Weights of a small image classifier: 3.15M parameters, 197500 training examples.
Rows from block 3 of a small image classifier, named by matrix and row number. Rows with one number belong to one neuron. Each number is 128 + 24 x the weight over its row's rms, rounded and kept within 0 to 255. All counts start at 0. Numbers have three digits each.
After each neuron's rows are labels from the 100 images, of 14976, where the neuron reaches its highest value: "top examples" is what is common among them. Only what is clearly more common there than usual is listed. The data: pen-drawn characters of a made-up script with 800 signs. In brackets: how many of the 100.
# fc1: MLP up (model.blocks.3.mlp.fc1.weight, 384x192), inputs 0-191
# fc2: MLP down (model.blocks.3.mlp.fc2.weight, 192x384, transposed), outputs 0-191

fc1.28:147118124133125142141129099178131114078099105090122099091156119118155135134146131091173178141161128118105100097129140125180127115125119153121123107155148125110129126127188112123160127090087122138151137136153131131084086138134146109134080072121118112140148119133150156135110122152139089099147148160113126127154136153135172123118105140139152147171140155115128152115161090150084133148136104097115130126062153127084158106139115113140101118115175101128129114139107126141149121102108156150135101126138121101154111095134128165126081145122169152132116071086180099157107128137129140164
fc2.28:102113168121106133147157108114097104162177115146103141187146166168116129138128118114081106143120087132173092074115135086089113114146139124150132119123135128104170143139136185127136168124093138112115103116079127126100134116136135131099122154131141174099176125103135130109130145129109089157121168145149088158112146092165161189118130148147116150120090088140156091102132099122164116136107131124147108119124154106118109134126124143102143127106107155127116132109126109119143127120117120128167135124105156149140145154133114103116097129119136144076125106148105158176076175127123147171
top examples: thin pen (71)

fc1.48:131114125103142166139164139150144117124134129116134136115136143139130141118141111106151130116129122131138118145103161100119107127109132114088108114131137101138100064143086145110144074176150139099143161154094107179132086126105113115147173153111124109145142107116159121151194140116099167094130101112083202132139099148116134151118143156113101129099105112135096121144154133094117124136103127113168118157100153140102156140127137100117155109119109192123109120131188162143103154153104076125113169148111127105140160143120134127173141081125118129166079109104106108155145140146124131112
fc2.48:128142142133089116094150128104103142123165120112118134147185121118132059058111133156125144163108086087146160122122129130126121119113126140113194127125122115142131090105127117112163159131136120122133083128156127148146122127152127149122089114120155108155126135093154166165122131174104140137135134101128094137108139116125090152113079107115145156177105111123137125090115120100173088118152133153108135111172132078083165139115152144152107128109119154113153116130165110164130135131117123147142136141133100099102142112126121137146131152165079148154196133147140095116085135094118148162
top examples: four strokes (46)

fc1.235:134147106083160127121171075129135070103119113110121133117110142126142139152146077101158110146112107091125144129097124107101139082105137150136098186142144118105158160124143123155136135150150118125128141113121145110148133121169135090111090088121144129089152146176116119146127126112154151085118132087163095164156148176137134151100101151103132168132116136141136118102150110151156120134137090120144149097080145154093135150126091145084134115130148129136114142108160078141096121141152089136123110147137109121075138131154152109141146139172149158131130096074127155149186130134116133142
fc2.235:099141129156114127106096151168137104146150154142129154137160104103138126078107160083131113125103111140090109131133113123141155112109159103089156145143099128122076148119090110129116156138152147170121180095132140098143131101119139147121138157138164160126117108140140156085093119150119136129131084103148168104135139159100126111118114142104106191122099098121132142111126122152113156122122183148155109140119124069156158108116102107134115142110161128080128131128164135115162127147135183173124140125166093171105106107128170131137102118082162129139132095139069125115136116122147136103
top examples: dark on light (88)

fc1.32:141132149112133148158154198167187138176161161111130136149084102093129126109139145093124120098166101124113107153130136135162082121098160118117152096129106135148140130096107151135171137101110099138117173114132130114097105113146088128101174094136144116130134141077143117162100117116157155096163171174118119128116121118151129088164125113152140142138127170107138145090148138121113114124129144117116154116151143135130111128111116148102115129162112110139127103115108123105127091131160147149131109138108149127118140093127140119103079140093144130161166090135082078078124113123141098179
fc2.32:118161148108135107094119106125097102051152094094094130149131113125083111128137090110118156123102167129170120082140132106130127123145141136132129158142090150117123155108140120143097108137114134104137089138122119149160170168163141085172111154106093102145160147117150163099145145161112093112126100129149106131138189145114115144108125132122147160129108108162111127158131114112147135141131087139123125127110142131134150145156125117140134136075125131138152151160154109141083188134090100118137134091105094109144121144106166157143145130156084130096113145171155154145125154120069146100
top examples: dark on light (81)

fc1.20:081135114105150162104129118141132092123111176149133143123061153110143119116106128122141122132117160138163099151091125087113097141100158125106099144132108127113083087131106146123110107113151095164068124129105106143133119103109105135125123149165127117119134147203141160123113136130093152148097117107103106107173138147162142126114143143082095141165055152166139116099132123102172145105107112111197176132091138138144124136143160106115116144146114095127160118143147149129119097129141129147101097126129164103116155136115167150129124139143143167134152105130142114155140134141111164139
fc2.20:117110123133152157079138151133101121124067116117081106103139152129100136098139122157080126137131113106091149186146101141120156123117118114119196144145069097126160137134102131186130184160150131159133109127156159131135069098101137106128176115115115150159149105160152128120123140142112134135099125158135118158126127093131095124126121147138124148128126114103153112151123096110156149140127158124105173124153129094111173140098130138137131096132169137074112134115140129112104145112104123157136138090132089141086119120102153114140127112097122157198167142157115141134114105147126133121
top examples: thick pen (60)

fc1.200:131133099136156155118172101159126168176170123124125128137144088098090140151118099146131103098126107149146130098123139098154132142149089148128131148149175103120120153108164121127134091122118138151129157136111122136150124105158144141153109154122104111077109173104090093129114096140135137092118138127151125161157131119172113144152109109154080163118142139081158141139102107113085118080108120117123103121103155139188090131075101131151145111121109182113133152152078160173100135094153130145117107143122140138141098149120113174124125130097082155153152120144111133111142151131091114141
fc2.200:146163183130134116131103150139088154117104146098152078136112142152182100115132108093171147142148115116130122131108142126118150148142168115139120071127119099147167115139132130095122148131124132093142096106125080105091142127122089089081149150129106105118136092135173143144122164110106134115123109163146184106077104130117139067094149167090140120153122127154122173111152149152163139122138147125110148143186100167117132123152123115149123168149158065157123140119132101089170134148132112096121151164107133120140122118106123111150121137124123118123114138130110109172125119118142111094
top examples: thin pen (63)

fc1.123:134095121138120156114101105060133114125122087108127101165115123111136128195122105119125167105110137123150169119105152117114141073122110132100141122162120092137154170170118103120111115131127094162146165141148131135147116135148187150123098123114122129107132094104160144082159142104131134132139166158097133138118093123096104148109125141125142134101090083175109137155124110114128162139124149136087134115162130158134130188137137102132132156131103145123121131145147074115137114098117101085156187141169102140086113134114126149150119150109126118164153142090130112138114121180154168124
fc2.123:129134111124195129115101109147102134131110140141160142099120144115115094131112124142140154138088113097122108131150137079150134144092131131135152125128128099113112064128116109151094129153138189124157087127133180133129135112153143134119147127123150078155114126145098110158134140154120106102115102124114114102100164117127158119129104140126140148143128114142124118146146136101144117112163099158191084177157164077120138120142127126129114126130127114090148170130156177139130132152097080152141089118139164093122166143146112059135112146146138119161102091159119140126166144086094128082
top examples: dark on light (78)

fc1.212:154120109152076143111159127083074115151125106154154158132130121119117146127148089126124159126116085123092170130115160107132113123112170183090128116113152137126115140187108165137171120121148133134149107152120123163140120168160138127153156088126120141119114153146112100128164120106111138108108104100148116108052142122164138151139127154117099157104111113156094119106119148138106108148122114115128137110132128159118162127106137136154142132166125128119150146136100115133096173115117075112151128109138086168089128148125122104128119126101135183105132104115112146085206121136111083103
fc2.212:122089153133148112154126099118128112120113103144116137082108138120135136110120112116092120119142126138132157122125103087132092118088142101090137152152077119119102106128106144109119137169080117142087095098147118125106090084144196152098117115112111151125106106148123155118175155142140156159135167083166114140102150119116159177109151143179121108122102139118168139103131124147142143120144106140154156097155152099143129113142128095123104173138128134150143098158106171156145111146172126125158138106083147156188113147102090142160150152086152131108169122133130133140111120154108150109
top examples: dark on light (87)

fc1.90:100138122097110133130127142120107113151137135101143121125153138088151170171149114137122095138137129089114108096089136095144120137126117117122108135099119102088139140138158152105129109101140149141146114091103152160091093179137143133143138127101155152179169126126169128082166097121186114138096128137132113122142150142184136119081058185173114145127125127086111138105125141136113135160114109077111138129124159100110148129121100088137139151158148126131145076136133101165154168137109125122163127116082129148134152095137111140129128096110178140152106137114091154149128137154112148139
fc2.90:160105143125150103126122102139117151143162115109112090155130170146133098127098170119150124075145133114122143132156160091128115163170105096109148133132154107144128118116122145134177117113122123114085167164143127107172122102151144124126128151158134125081148134126115179128155171121084133112130173145095094096126087149107109143108171113100171098079129152163136136122153116100161084104117101148171107137118142162147146115133143119110093100080166106095114152132122096111139076109110140090144123105168133109098148112131126136124110120137097144107150141112141130143176128115169138117
top examples: thin pen (82)

fc1.226:131137121149106152149141126113131062119078138105142149152125155141141108162142085101099142092172120067125130123163113130143137156145115099129143131108098170099129154086144106134175146148166120154128120159156164099120137135121144127108145109153125161121100065097095107133098125097153118100132118143076105144148127131144153119151070076121149111115120149104122153120173137105143118098126086135160147145161152163130156104174102138102132129095158144127182158155090111112152136112116113121104129131166135100124132172169132145132094095118117150123115145122124099102129129131128140129
fc2.226:178123140115135137093133087135120141129182137104123107120094083102143162091132171157158109164120143152113137120119153142123121091141140122112112080126173114126115175150134148136088104108097103101133160109097131112105134108117095143151114155125148088124162197161142133129166095133124108168140127121138126138145131135115145162117147152126107135139134121154134119139110132171119136200137101132115104143122125125165112140067183109154097153141139107121115075080152138144108113149151144093153116114095141143115140112081118088119140165136112093097142109150141169147112107135122129109
top examples: thin pen (60)

fc1.239:132115121149118117109117103117116143126157133120093118140146122098100174106099081155135148150155080129138181109153135159141177142109155150149158170127085111143115094113136118108119115159135122100128063133156155143156117170145140135158144148092113139137150125136090107132125119144106109111108106099108145116118110145112114109133150142167116114129088131146110146057128134145106118142154213150137124125111139136139141108103161107135115129173143147114123143080117152134139147121128180147086136097067163124142129132114096086129110134124112093135132143145113095108073116155152173133
fc2.239:140101135089130129126127097079116164109133141146152144151125133137129112143081177089144129132078139159130135101100136150149126137120151138129158128151145129113100131112110112141105158089136132145110129128148073115097104169097130168118104117134113115150120164104167161113132160146097131159083113131135149135134113112135126102188142130171150118091199125110140095166141122131103168105097131133101115139107114118181110089087119146125131124128137111156091151161171107118144121101125162160162082154132127111164155144119165119137137147153101133118141148102122112129090117098083081107
top examples: thin pen (73)

fc1.150:128103126131161152123089129108150090117121112078160113116114105141148115125138142155099111101098123125106096149113157126156142120170134128106110120143173112092125134130108157139141107116102121091107143144116128137108126148136136084153078119138142136139112104128145127118148140141115146113187144146101113138128141077128140117128115175080136180137120100167217176161152154128127155143114148076112094111144109126103102130121153125128110102099115089147139126124120143117101162080112119086155180116102087137144139138095158118158146137162153156145104132151109113135158096137117126184
fc2.150:119149131092111142144089117115155127077128177138124096092167117131157126152105164113131139138129151114145136163147112132182129132169158118157174131129113125123109115094134142121150156123104181116112132157138113127098140124103116145124124097097099163146139130120089134109151106167154116107107142090168126157122095129147143133118091122118148111099156117095151128089147108132145136157144059134120111088132138136156097129101120107107139122114107140085097144182144144120172122095124159176114125164111099128184126139133176120119093144129133144101162157103138106104103101109124067146
top examples: dark on light (89)

fc1.74:123086132141109158142137139107088138133123111122117115136081096146112192177117130096130127138092137109156121102130125110174143091151136125122114104144106153119132135172148120094085095121134135131147134189135122123122182124121112153147177120112131132117163142094100118100100106162125115137109143093120120091128118105119099142134127111097128130161116122163145096112149157104110085141124145105102113121097119089098134157130085139159119090152154148140136076128128094096136137151162158101135125173108158098133130130138157121123173151148147164163120170126194111140141184128110132102
fc2.74:112152129096081075119119134154175106142135146157142081172186150080120140142141134137136117105134112120121108119150124148096160132137139108103142124131152157141098116145102131150141116151121136126128126138117142054159148148116077088101092140163105114143160109121118131160145114121149096121117140119159132124140129104174143125086124133112165108136130138124138084144129139132129116130108110112105088134113103111110146194122128162158168154149120102108121150106142104111131117169137103077119184101156133128108099139114107131147160110141118094157134180096160112099132144134089180099
top examples: thin pen (92)

fc1.23:114155112136132173126121126122130106138143121085139110116129107110115109137101136117136126146150129143124128158145134124172103129125115130159087139126148135118146136118143120132133145120137084146084106105132167094131093114134163102101158138131161147067123099176123178128139137059091189141112100105111090114099160101167100133111116148118153115136132116105113142113155086111141135179119145130145165174175161164149118136131115112105064137128174149134105118124106181139147140118107136130114099102114118096179088137096138146116120187157130138091151113114140122121117118150137100155
fc2.23:135180099165083117103149111157143134094087144161113157154104143165139096140131103113163142116116109104147120125095137166108115131152134125109141095152144176121120114170119118150103122116146127165165133175137137133131139129134114142106145120151135141136119123126165104143132127183107137078105137156103119094141107134150139102129127102097136146154174119121119121111052139127115106089135132110092108122109089110099119190149134160128144102108150105115097129132138115128097111149147116133150151114129149198131166099148113160086158101096137127122085160096138087106127117151115176146
top examples: four strokes (46)

fc1.266:141095155102115110149128092099133149112151122101147129117153123147149108162144100137111138130102136124156126078170139079119108134142145125143121137105154119154142146142175113125112149108111117138110090130159096147117128173116134133140103107130097120130185113115126185118108164127174063103132165161123108110145122159122136173094088143117146105155103126166146106117161145124124132142166094146130130112107190151084151134132152126140123129107134133171095094116157060137127097142131084097124135148078164086157111091127113130115105130108162121095141145111129143168132134136114109135
fc2.266:121114170172115139160087109147142082146112127124107118145133184114144115128090119107134134132108088140090155068107156102141131134150125098149142160146107118146086153189077133110135172155148158146129126122103131119130122094151138162084118087142156177107157133127118128128137113118167152125147124082163132138063092149111126168116116153129098147084118110114131127141106078123108108151103132177152121122156107093136133131141120120134153124149135173111119150123153135136178153113112103119120105129090115149118128115137205139134105133132110136087148113115110140127106132132152118140
top examples: dark on light (87)

fc1.148:126156086143087069141133146103140096120127112127133153099159177102157119144137159112112152120142148114117133102097169107121143064127156148098077127113163142128110078121173111118166100098116123134112096121126145163152147106146085079117142160164164136114089118169140113123128122128097130169134139093169121114134125095166162128139156140105134112163119138120102116140123081117117094114142091169111131162088154115133142141100167128119134123137136113182124110137172093127127103163152121125123094115100121111161160152137146112131140125145143118129139092129163107114132122148106136176
fc2.148:093170159128126166119092167156101158171118166146116140122121115160104086119124109155153110124137075157161125158140114147128102163094109135179118132145112097170147128099132135145109101148115107117100162162099129115152101140133122195118138120095092092124126166114109152172115142080117127124091114142119150111116147166087076146114098118165160138085127119157123142104105136164109149128112154097164126103165092152117151125124129137125129102129137102075110098124117156100127114121109164125157164141129105110115107143120152147113133143106120173129160154158099109110138128106135118125
top examples: thick pen (64)

fc1.131:172117129133133106109055183095104135133154097142142139122140125133124162141155141117157095158165136144092122107141117115133115155132103152140106107146153087132128166146098150132101167094108113128121140086112161118124115125155167091119109110105086115120127104091112143132132119115130154098180129108116137138101135138163127127153124112115100118201120160122150130095169101155148143120124109130175112155163124136156152135128130138153150178132132148153118119129103147177125132116103090160120125129137124130103107153117134147105095102107124119101181064087113151161102158104114096159
fc2.131:146116160107105146150154136139125152132110114071182168138151096132147105132147104114160148097127127132145158110103108120137119117103120092149176120097092110140145121071112123123171111146130156128129134158135120115138107122122087115128165133130119145099145116133115134134173090141132108142120160121138135140143092147143171133106157150105140080120138144126124100158133169120128119136111174182104110094082104097115162155114102109133165161123076134110121103124142128105132132067136121111173125148163101134167126124101094076097142154163116151164146145079127084095160139139120140125
top examples: thin pen (68)

fc1.270:094161115119161104110118141080168115096114149125112152093129143162122139122126157129134096110129174095121081130118119120129101101120147142114132110130137095158160078123164127113137133117140127153100091127120138120120084125098105098196139154129123129136162140206144112135148147136122137117145152143119148101145097131137116181174145130100145150137078112142115170133121090117107123135133117092177166143107126133127119112140176158121144128100155104112124138137154144089085138103093123129150120139082174116062148112120147131163152142123136149141078112167113153132135115143102109135
fc2.270:130148128181131162138154131117093122137129110116131136111093158141115095112108111130151130091178108162114125176153125083133161157089105132108135102096083146128134098123105134157124110113073121139077138147122126122111157138099129161096105104138158112095123152121134105155052116139110160165112121151139133161129117125151065103109163134111164130120163166119096120122137149105151161120173117134070125133123123119124154157169128110100113154128131127114140125122102147107161128143108158138108133102150136115083140164155189134138116113137102123086155124135145175146107127161118153141
top examples: thick pen (64)

fc1.369:127109124079102126150140092148127147123096106158118119129160134110210142119140090125208089113115095137127156182087165129117113138146117141103148116123162111103109131101183114146135139064125157127148101138123126107138142092134151112128133123127112124127140116146090161094129109109104090143111153127102154089108130134187125117146106104137140107172140174105146127135147134152148154145094135108124116147146092107126150167163138092099140137087114126132139121150115154119132135109145148156135084135150143117120147112119116080137090107148102124105185124126118168131119125147164099122
fc2.369:118131102144155167086112150101135126101171172124160145105103115130069128132117161118052120139118126126145092073170092122116108135127149130169130129127090152134126150152097124117122130178093131107122158090156145133145100152118108151104106108120155139137150181112166094143139137127165193128151119153104113191145144140132147135121134130144107116126090093161073129135129121092117076126098151162144098101104122136129121097107133174135112120156143137127123156107114103120133109136123121117120142149101105129132103163148152143119133119131181096132088128136136110157142152117096139144
top examples: thin pen (73)

fc1.159:131131133136110112188132122120110096145087115111166176196138127136134090122105115101128130120109095108158176182135161103102147141133162128139104137107119099147169131132117150104096164095119140139117123107111120150122131114152108095115163117127127135122128134119132111159150120079159141134141127133109077119112100111082114146099168143159100113160126159129093109155140143137184094108141169151166104159185088127162120142154137159147104117128133107134115110108149097089177158137131132141105139104112094137135114109115111134126170141100132111112130131135113113162142111173115072110
fc2.159:130164092121117149114128145141101146107114127112114131107154140156145118113198077126133115122145124141116131110152089181091129140089068135103105138153141133127117136125103117128123123179124101127158085134142136123159115139119147110165146140124090132150109120143140165123103151135133117118138152154147151171153146174129155103153154120101108164122117157178116099136121126119068160097113129088097153101142115093112111136125126120120119168114155117130150149127109149142124110097112175135156121104125106097073100109122108090118092121163174108150139115138116157083136076153160180140
top examples: thick pen (64); four strokes (47)

fc1.113:103133141163123177108151087126130128120127114116126139129164148154137149136139101170149150122117157124118131132146103155161135103147110130121092114129109121154096133139101137108145153118120180149129097134140123141135181126104118099117163092139111117149106157114120118126142153096113160114142164143132138165137129146154144123126102145128095113187092092129139144144102079110137147114104130072134117133113140141093080148109125149081130147131144100115119089140087165127088117127146122132184177098105128129182116091157088071147102096102157182163139112122125137100164146143086145139
fc2.113:175121115102122091144138132148102090147109129132109106096117107122159147109102126088099132140123114123136131131115133107077119118129173148155142118146152139137174105126150119171147108157136067112128139120129132089131050137123121144096129159128123084120159110151149146123121118132112104133097090116160127079157109126135114154142122101148180131081155178117119130117123165165097157157167082111124155116095142124160145133153136156153151084163139160147120164122133107112161148140129124101127077143130122134112103111107127183152165136158119100103118092107153134162108143116154116103
top examples: dark on light (89)

fc1.214:147171173147122125103135117163098105138104102080145149155172113079152132091114129180135137138132136128118150113125147173102101122119150107138138158161120101095126140171094103149109159124144096115115144141118153082113114104138164133091134134172136118175142141134103164127132117127142115133182122137130142125118118107145150176169109105138120124125149131103124099126115149090121119097122171166097148122172107121125155129105134132097135112148116140122098135128130098091108140120105126163118137133103137117121153154190124151105123104119080070175103176091103124091117133107114155081
fc2.214:103094081113112133120140128092135128145112131123113126128114120125149129181111149132104155139069073105104121129161116128137152138150137127119140081101148122094146124181150075123158073135134132116137108133120093144168121146105123083137136157091123144147101119136135108126117135094145124079115185165150123171111134117127084143139134142157154140168123079175128119157104128112121145105108070141124139121111149143129134119132139122120111120108136152154097109152141112123169139119143109133085143125147098158169141103092133111141163160105135193131152138152154114155170079131171120132
top examples: dark on light (77)

fc1.109:111046117140127101149075093118115140164133076154135136132183136109148151163164170145125142148113108118140115115111138138102156142162162112093113126067101115137098126168122177139129128152119136116113127092151138137123117146115128142153119082148151071098127139138156115126124139141121128141144104107129127079100128129104153146120130124118114162145125128094116153092097120132134158105147162137146158113125100160079139167036119117101114104152151156138159141120133098110144129153115132133105123115122103140154122128134093148159155103141158142107145119140139101168137119134180149121
fc2.109:125116167159110127095157103114101115068116106108139131111176130130096126093106127138147129138183120136113106132137082157180142101143131105100152133117150111106159102113128151098095143143160147135124141136109153137124147088124128126152145062132101152165106149122117131124124144092109172055140119134106145156125121098109159128170184121140163081118145136151139128172128112102097101128109135118135160106093128139098178117100149116149133148175145137134137133111117167147143108099149111131096091142160124132118179123121107117164155154110086130121081160148126150110114138115128138124
top examples: thin pen (70)

fc1.253:165124134149122118101123139171146111124127111107144113090124080115119176170105144136115146135108110097117117118105117196119132144105104114108089135161129106153128141099137135172117161132117141101142108098129132147136139130118127105106123189127104152149057128115140104097146192134129094153156143176114120107109122151150155091141116136132085103112145162117169149135158094144115107162125112141136132111160164148114144106137117132170102085150149140168185098112113115138100157164148109123135139142162124160154142104107110093113125131132124110155119141162128104106085129084113082128
fc2.253:118096125129134157118122176117107121113112139095135143122103133133147071111120147140156137143137131126122137198104130137139129158102137101123156148133113096138139147111064096153134124112165152149107139097097121112137102134124064088131164149112101126142136133119125134146108079159096130192110110142149081153111116073123097090138163172132152156120135165099140119140126092104184164120092174141111120143123101129099167133126164152129125129111100157135127145143133115133141128144146115145128114092147107136081135103129116141167133114113120145170145131138109139152154174099131089080
top examples: thick pen (69); four strokes (62)

fc1.174:100109099150126157126134135158180120093113139110159105119144118184131130114124104131099131082130159135149094148142124113073123136124117107150103110150094100114136087130105133073118118117106100074176120153114142154108121107106136155105162183130091139118113114148134164099122109186129127120119140126101162132114101157115101138103120144117093161096139093130160133135143119145117107126126153161118151173122102109125134139135088112106146153192137128122133175092168128095088146141122131091129117120152148118149170149169116158093139136159164128119105088117136117129148140156143159160
fc2.174:129143133129134167135082056086083128150131156138093109152145197094109127151149100128112080159170111115150132099095148156115107121111125134121147109120146131119128125153164171103115125133158133150126133138151124154115076118139170122134151114135156116165135092126114136166130137116089100139130075100083098097126134168133173124125159100134126098122093131115154122120114125128101137132135138142121102110181180108091141142097129170158134135080134128152158110124162143150152129112094112138165137147113094113131132097137133114150093116104157121182132113154154153137106121111133112145
top examples: dark on light (94)

fc1.356:122117125074154129108130112137120174123115118171098114163109095152106160132173113173130107100148151153115161140157159125130129125112119160080103130138150132109117109139114162155123134139098146153114115169156161174133148121106108140105113166138132107151098118098126141115136151148134169132141144155115117124091102105110142110144155112152117142138161134108133113104124117147106080126094120170123150086135132132115082143060133138087165115143108148109159120146101082115113038111162145133148113087099131142136125163148109129126128141139086111126167157144108091113121116175132145152
fc2.356:095181076164127117097143160097139101154123147135126105125109160087137115112136152088133129149143100134149070152115093093113114143110126120130151109171125159120145138092103102118126123147139137114181116140104094103160128122118104156113178108134139129158132155106145159159117094130085134135154122112115126104140153134173073124117123107122126126109164140134165109118086110122121107115139104121155140140167151125108136144149120124112129120149085142152124099075172130139142155118121152099144148126116171086122153137208169133101138115109148153088080123099140128158144138103131136093
top examples: dark on light (88)

fc1.271:161106079145160088104116093107082110121119166132150136108113130153144143110130102120119116104134146173197182161118166089100156132122137062114159162150116100143159109154116140121114143144146131109116106123114142150139110141119141145124125140099105134139154098125132151091144144128146132104110132074109069140103133149146159142123137186122127085102095129153119138134132172076137149137103156138156108095127093096084120129157130102145132147137120166099111117138121129134097114094115107119146160085136130119131105145146148139127155148111146192104116123126171107157147111165119127138
fc2.271:104133137152119125121144135170144159170116110124128145166178159088141079105157143124103157133092100137114105109116115123061116126105111182128123149133134139119145158113126089151143112141144121128147157129145127139156102136162158132170128166154166106136089124149139096158136134109125173167161132177139102133093131113080105148124163069099069127130100131094173142139125140117120138112125075076111125159110151111129151133136141140130098095129117099127130130119115128126131117143110144147131141153133103103102167106109109108112147107154093103129176092123091154119135106148105172112
top examples: dark on light (84)

fc1.260:135132103127124144118151113123098152126170129105060116151177129093124147119111101147141151136143089147126159084130135163108109125115140157147163168116096142118125112113149073124116098156110111133140101119137153134131105153122141123141134163085146170148125139119108077135153126133144103104119134119115155132115146118103123106158100151159085115163085174163139166074145136116111101131151199086139111136119145146125117136169148121107123183126139102123137149082103156143128142145108153146108170074090164106139132114106089079100106131113149132116114121126135108109106124151142121153
fc2.260:146114122123098130131147131153095146135131160138166128141071119117120099121098141105077117093089157134131140180078138095147123087121179111135135100147119098144096165167101130126142134077159137119128140137161120133086135121147123161136108128112104118156137106121158131107095124143094147144112116083154138152141102152131123110173123124106147109103174131123098117194113150163133149150159171173095117142115111144140134097114130138115118090140147102134128138172142114115162124089138164130143091151126109151152147155139153113097115166182126105106152124091123130122111121127084093097
top examples: thin pen (64)

fc1.367:095109151102124160119094137063153156095130127098139087130120146138130144159144140104126127114121141141123139124123108126144099134150125126147104106150131140105137101162117096133131155151159170129114156130127119147089098136102130143101125115115075131151112101154135121103145172169138127110135091085161084141189120142137111118143131144132127125111138122084176162120112105123160113142104117092135117168131119110110097134158143112110117104113067150131127128147160129196119101129128115053120163136133143139137160163168135123166104185141150102163157157124117096086131129123118104167
fc2.367:129122102131132141080142129135115141185139108156152170122151133114109098109153092139136099155146129130122140136096142142140135113056118100105103161123133138120157157122124174115122128126155132123141134111106114155140158085139126147075129112154135117123081128102138108129130124068136112159118110116121163110070082136125129123111119140115113145155155125163100123160093169129127158115134112172135168123183137160122111170108100153151171171092136134114138164129153145124153138139162105184152137146156128149099132099100125118147134069117098143109089111093085123131097138114136142110
top examples: thick pen (60)

fc1.120:133118143158165107115132140124148129130120146131123158167119133113093129165127090157106154082125111110127144122125093126073111090127166110121143155090142157121176113115169178135162140135110113080102132121104124159142090121114127144123123168073138110117132133127125139110143127114155194156139092149159152107136156133153088130148103098112123114152119112094126106136101189130108102125079166092130123132098136173140130098144113064155117141125121144134146184132133131140102103129099105150119118082173140118098169128168122139156151094144121112118142116103138151124125121104113128171
fc2.120:107158109104125146146102124137118110122111121151132101155079114127157108121117121118146135115160134148178126141113129087125127164134085182130112136137134131155165147124118208101114166163136130141108112136121148096135137094150160121079104116127117111148095120141091141111101122132088065161118155137139129135101110177119161103121157146111124129095145133147134151141142129164123139123181128135151156122125123151124114142163150133128172087117125102121099086118118139168126096101149137114120144149112110129116139062100143155118109074107140142143119180112116100120085134133200104108
top examples: thin pen (60)

fc1.189:171097119155144180132144137119082114122121076117131182094182092111150131135134169146119097156130122158147134143128140102150104129115136138106138141116122147136136131157154161131119037092122121140143146124159123122135139183127096078165132135141109156074071144091134109133090107125189155129126162132147103115101127162112165150104113144144152086107151117122142121111115136103135142143110151120179155114093140177126155100116127090117126138091137099132132111140112118129154145107123119147164078119106126130126125131110118174128129137090144108096090131113137107134137129140132114129
fc2.189:076116156137129090151114096084115142124154171118148098147106189129099125105110138105133143119117106083132135110149124112141144160153113127105125148111174130113122121078101131119134176109168180130105120134112094125154096127118155147128139078160174160111158091106119134135141171093086099109132114111110120109141100107162129096171122110159088150145142162129115153131146117116119142138158145114117083127146099078112124146116152156131092128129127154147143084145143134121121117094154131158115160152131148107163123109202137109122127117168121158149132090141106147122120134094127151103
top examples: thin pen (70)